{
  "image_size": 48,
  "crop_scale_min": 1,
  "horizontal_flip": true,
  "rotation_deg": 5,
  "norm": "layernorm",
  "norm_position": "pre",
  "inner_norm": false,
  "loss": "cross_entropy",
  "learning_rate": 0.0023,
  "batch_size": 256,
  "epochs": 101.1,
  "weight_decay": 0.02
}
Rows from block 4 of a small image classifier, named by matrix and row number. Rows with one number belong to one neuron. Each number is 500 + 40 x the weight over its row's rms, rounded and kept within 0 to 999. All counts start at 0. Numbers have three digits each.
After each neuron's rows are labels from the 100 images, of 14848, where the neuron reaches its highest value: "responds to" is what is common among them; "peak on" is the class under the peak. Only what is clearly more common there than usual is listed. The data: simulated stained blood smears.
# fc1: MLP up (model.blocks.4.mlp.fc1.weight, 1280x320), inputs 214-319
# fc2: MLP down (model.blocks.4.mlp.fc2.weight, 320x1280, transposed), outputs 214-319

fc1.467:535525492450448486498530513459543559477475503509497492507528469497436514519453526512511514573530533453505516369461522538519511451474514447521458477467437460495472506480515491462446481497414526481504507480481508533494483475509490532492465501554543545492455461539580427656477502498490500482549466424479473493524480500456
fc2.467:478455503494498484510633504635568546441495463504488523548434559521474521502345477484512479498535436430474525488514478615434538510494506508494532521500525499492467477499483527492533445458554468522544532615489500465511499572480477501468518457455513492507514517455552455537557485442480518456466524582497527444492486499545
responds to: lobed nucleus; discs
peak on: small cell

fc1.599:514508525512471502551430561579547465519500523503556484473549481553456529539499486494507510485430417512490490509561545460518456513504562511463466509491381521500518525478544559453548543426518477478546522526474479489532526450448524574455502511468500490526523469502502460518502544457472458540502487470476474489465346512497
fc2.599:542528528490479553537468491461491551476458534471460460462416538476433466523472461528518540555455481506522424532475459534510536469522501455451546475497472536391542501472436444496461515523532532539543503481476466540471454496478487477528534517490491589500484566517395559539488507556495526510464494469477502464488521482501
responds to: teardrops
peak on: small cell

fc1.452:521498489505582514563530480509566517505443531522494501486489545532579559448603569496502426442473537473466541503472473478527491436474522463549524512527537474494452477549559464527524421505441498482540522437504445519554519446527434548454592511508471506463477471532499451565408431527542547538526558464501458611454576522491
fc2.452:488494446478505493522423530602484475475561499526524430464513497510536376512421423483468515493531539381469505458499528502467477506479513528498461502484465543517527468508515501543453542522492461488496447514454534485478515518541517508465426500494496477461492573443544549444553468543508424539555486493491473436537457551479
responds to: no large cell; target cells
peak on: small cell

fc1.256:558481494457416567481450500540469536461496517512571522554451514523504534566491542442509498495518366477510514471531526473470474507553538529504498480581442535466506419543510464526413543558492499511433517487510498530508509459557501512542459426403498459500534461502494500494510525432437543510485517517491520503512430514520
fc2.256:410538474538517485452485498491450492539484462451533523553503506484561526472447488462555535503460572483518546491501483535504508544551481501493506506513501442454487515490504523496510513454502473516487534515482510532497562446463475470501604529504509430499501436452493514413523502537516373463435484482521533485495513497412
responds to: band-shaped nucleus; crescents
peak on: large cell

fc1.446:504517521547447489485519502520482478502476507531528548466473532488469305516494467513536404514464499527493536458517532443508500467503460545489503502497514542567487539510520494479517492500521484499515497516463517520511460486514509530482562507473528464488520559218488662529538536496478542518520494532479483544480493458516
fc2.446:492549549491512483495460514435516517499431477487528675482773486525510504471475479472480505484528489509463508512422514529481526509513471500550463491507486483351509485518459472517472518504519490508499506456646500454499500542547538441508445537491546491533508488532547537474511486456487506503507511505491498436479475502502
responds to: teardrops; crowded
peak on: small cell

fc1.243:486490491562487527517523495459571461480486512507551514431440528578464494461430495522500504527547512425512452497546511519494494512516540572472457470466465497479538519476623498493501507487497433491505539469548516474613447507405494572418468546487470465498489520536514522465505517529447542485531555502577465576460482515490
fc2.243:550478502495502486487406486408480516483502495506456467520522542509458621528479502570473485481478488521477554514499506492465469569463493508480458564495532512461469509508515512522467534499506522511516454492516492553422509469482552511407553485549459456485459537389516511527497497499485412523461506565487505423490482472548
responds to: target cells; ovals; two lobes with orange grains
peak on: small cell; large cell

fc1.759:476466494484480484501524520498592536485524515503491470462520533494472432471488539478492499543494500499452539481550440549463487514487487462538584461571570475515466577515556495464451530517522543486514506456513458519466494536501556424432490511549466501495531488533531430479479509538540503527467452391501443395525524509499
fc2.759:457495450536553508522566485510480512480526523407502459527368564509550553508479466459489519478485502507479434438532471460481506515545524467511459549496433539494481473509428483470510510451518499507570509555551500468510513468509487497508445532492467495491463542451473496509580515521486388640482569540482534532491502498613
responds to: target cells; crowded; lobed nucleus
peak on: large cell

fc1.412:531460478468536481487525485470458507555493485533539531531467492491489484523483491492506567489459498579526562423438506479493476534523550482496536531538516529505440639443537392483612510514488512448524400533545523531524521480513515528436537556467538496475466503493515531474480447489439501464567497540498530408471494506487
fc2.412:514547511537493486508544503539429523517487537412467483499492593496528516499498463466412466488451608533541501537491503452503525523427539473463479478492527462540520497491464563515439476423542514520450482534447481446506426545487615465531464482534542560465517557497518595519509490519526516543543462477515490536484483510426
responds to: dark grains
peak on: large cell

fc1.333:479490542597500462553491443507556554515567531561498487518591535496582458459494463552462456564573534562489499500411483489488522433465539491426565465455434506486544488547506498522433466497516494515460500442536508547303492455521555459518536499601456491542484494492426496592492489519467498521452496513545533563544507493452
fc2.333:519525493470485506516501493486509555533514467456558455490478437510462532515485490503490476523439493490495497468491476576498451441503498464481505522475507527411449511476486554449584466511503486482650508504535471391569537562503481565503553513508600480511525488467533546473514483440509470522540498391500538501510506525564
responds to: lobed nucleus; spiky cells
peak on: small cell

fc1.566:487590470517445591523528502513566463505500482521495507484482527554513407531518455538534448515493567512520498597505500498450541485496473443609542465459520495473496532483574450527545460550549502492473498576507485455519437544532519541526541550477475467496501484384489571462506528526568533543515490432466544520419479491468
fc2.566:482471488512574465500447507438410535496527489567558587457612450539465508526433464461395440535477543471484462394454511507461534551517430494493442545513522569496492476503491499501520496587481452485534458430454487491563505456455472416513501519508488492595508502481527562547517467510489410562411512574481492531500518485495
responds to: teardrops; crowded
peak on: small cell

fc1.69:463502517500479564557457462491523477470492532549547469484516543503504500485479631531487479475468362462515525390516456457474467490544508497493504438455511460437496494468467543476582469522537457482448497578487559485465512482527545482470527446501566458508484516524505502488527527527525557498488481567520495505556499469340
fc2.69:565471510508515481519585493467485476555465487476559514475505481469563505507514558534466454498532673494520500448531487524506561457500492488505496453485535460602473522505458498515528517528485464523488464482552490509526525499416441460475535494487471595532497477535485608509510487427521457543497536468504484457507503498325
responds to: band-shaped nucleus
peak on: nucleus; large cell

fc1.5:482468498536552495498451534493471529543431526546536465528468489550567472478541507495481529529558585408499481481493549457545458541538476489556536532554509415443514551493500555480406561523482432539536494450564506475451522535524476507486520456496506496533385480560494513489502448492489533500544546485560505562497457497529
fc2.5:507540527488493479507522496460510402514602453445494490523596478485616470482522466558507486492495533573428549417495484527510473392481538469540457470487510650475458487480492460501533447489476547489533455492481503502549523467504563511460499462541450496484513542520485513582558509444511495478520491487502485500475500527537
responds to: lobed nucleus
peak on: nucleus

fc1.581:464513455520500546467518563515516544536453412495541509482534543449502501498448487486493521584435453446513586564583570506447499416461504593527455553555473491516530405475549546581546556510484483517444562483515469448520533545545514532419531473491536510562532443460507602494517447516497538455525524471532507514498517518499
fc2.581:483500535476494456488474521463486541493564519492541534581463459486411513555528499511489565492426528595502485413514490498520438566462447424499530505444506441487476496481485492512410440555568464501486486503501498585489600432554521549484528501453475430462523466507474472426462494537563434567532500479497554498540504510468
responds to: lobed nucleus
peak on: large cell

fc1.320:456491577583446471481437540503470555452421459439516442478543496525539478509552507492513451558470475466500501435472475457495522519494454495505540511489458550524531545489556504476550488483453528562431421569480490480466525461460446481436480505548540496544523487447552480589460475531549496477425452507533458566503506565476
fc2.320:501465477522498529522579480498515455592514511501478567539441505508521544531479509528505505521529540523520463471555506555463511466516465495457438515489489537537490524494515523493422534529511480480521569454554480474493392553503507462514542456471485581404538506625490546426539509542489473422530544479515470473534477504397
responds to: band-shaped nucleus; dark grains
peak on: nucleus

fc1.95:475489565465439535556510455414529503445468529482504521478529489505529506465466491522505589502469528449516518434467477469498509457503555490556455504532527536527452605489455489539419473539561479507476485528522476459486464460481522485501480473458424595509563552515531562538478486533536560505512483484504453385495495494423
fc2.95:548510534554504476526549519543588450441569552443585435459480498528490516497552473527509411479554601466441535539446498431511545479481515559507516440526534490530509467523522478507542528471473550481497464485467446586505489537493433479471481515498486470491520545472456459493494510471476472517482515518513549544514460515523
responds to: discs
peak on: small cell

fc1.139:524475547523472503486517480495566476479491463534536531561541480554557547434500542435498492470502511476454526528458549494433569526561505515480472501521486469507489471499462514493442536515534483490477510490484513526508475558431543413492476495394430589513510500471490525422436510423526485492440512446465486516541519506564
fc2.139:513491422486514471475456512477500515477440508520537444472469583504512394508470459455642489465493564486426470449533511495586473550485471486516505507513509502566521502476514509486451448542518534505440479548475505406499498517498495482510532478561566484487534561524499506586500519516457507487578503519500463500473531533460
responds to: discs; crowded; band-shaped nucleus
peak on: small cell

fc1.667:450505514521468486447556478470502493454493510515534491566478555491500537463420481480501509491533520425577576513501606477490452487465509428483475488526452447527527477505450436523495476595526513550514555530493492567519528493471528461446540496474518498424517514462537418578484551485491466481499511443459457504471481506523
fc2.667:539436510472479552494449495614497552539544518529455595469486494492549466572441566519510450473468533501480578411476462459497524571507486511489491520488530527483507502495546446499484481496491515450489426517570473472503464490554540531505495521488318478584528547463558548444533512486435493480490510531486522484516543508436
responds to: lobed nucleus; discs
peak on: large cell

fc1.108:529458540492556517477431509500501510473553512469512504548496533519462488479478448504493515512542501462443522417494492608510584565465496491527504482580508458485475481460486547507484504459481427573528498486464539471496519520510505573512505480525490505513483523488482569663522401541531464529534519519510486445469448445472
fc2.108:517487532459511476511473504553589523487446429492588509487505489452426435481433423450498441484481331513503500504450466481510517374474487497496481526463468479491477453508485459490459492497560529493516546529458473507526519526475489513521514515492507442523518631491515405477507512568526502535449493487508550491498484490529
responds to: lobed nucleus; spiky cells
peak on: small cell

fc1.363:546462502489578481509437490487605436471496511454531494548463467565442488529637556571468516475494538496531510437468481447468507482497484484547505480501504434497508514483491505588474461469478411464615458463523461588605477494454514488439523368495442500461503466508546488504471509507469496476478503530505499544511477483477
fc2.363:483495517472477533508512509540439548509512505534483545503499467518445499517411378542518521520551473256466471465498503605509531510489486505492520545513519538519449490496547507486548501510541532511493561489489504509428505543491523503457520500531520535513523541481517494484509492517536528461542467464502522441511480511585
responds to: no large cell; crowded; target cells; small cells: ovals
peak on: small cell

fc1.735:525511480523423541472461501559501564486505487484431490484462434571421539515454511498512519519521463436482503419477487546541472509449501474445494552498538454526439510498536477521491499442486474425425490547449529537517521482491497490438489457561521490514514483494546495610560508524503521491460490472556513489536474463412
fc2.735:499485563476542481520641494551548519475500517561568551503611478490451535499372486475500464482551322480475490430446508582442505468503520504520514502505499502499491485475562512458473550487493548537573541523447496527542517529481468470541516523519538534519510564561546514522516526532455482524479513570501501513510491559485
responds to: lobed nucleus; spiky cells
peak on: small cell

fc1.638:494534520497547478423508515470495453507413587522453505494487506540422484505543561549504463492479501452499568487545473490530477513508476581489493440523490527424510517463451524514557500534531466531513522516454512437505520538484438567433547517439612541510456521512474462498528505477450440546524523476492526528468528414464
fc2.638:509440481457532602510583492481522515567567416513519510519489498507451505463505471537532539504443463508509502553500552491512552536580601446506490548516489542474529533486632476506411527426470520479501407544439548475502468535456518452490437518544487504572499463528590590483519522531498488456429452521502512435496484549439
responds to: dark grains
peak on: large cell

fc1.549:521542535513568465453540424514509541526415512493517434478456448484501491590513464525525463459462471568482493487480514556508482480528510503461498496491467546534456486482456532488573450494497503483564550468470522499534499499556618555445547574541509488504503581512472524505503443482448508529534503484531466565556448521505
fc2.549:493487531490498507470545482566475499468446498499492439525532561487495486473447492473540529493469456472537466563432487467486568483480469516491491443533501499538467566509573527549453505445469505512558554481505467356496438526512418491474490479529520475540496439441509471452504523521543470487551507511510435353528500512567
responds to: dark grains
peak on: large cell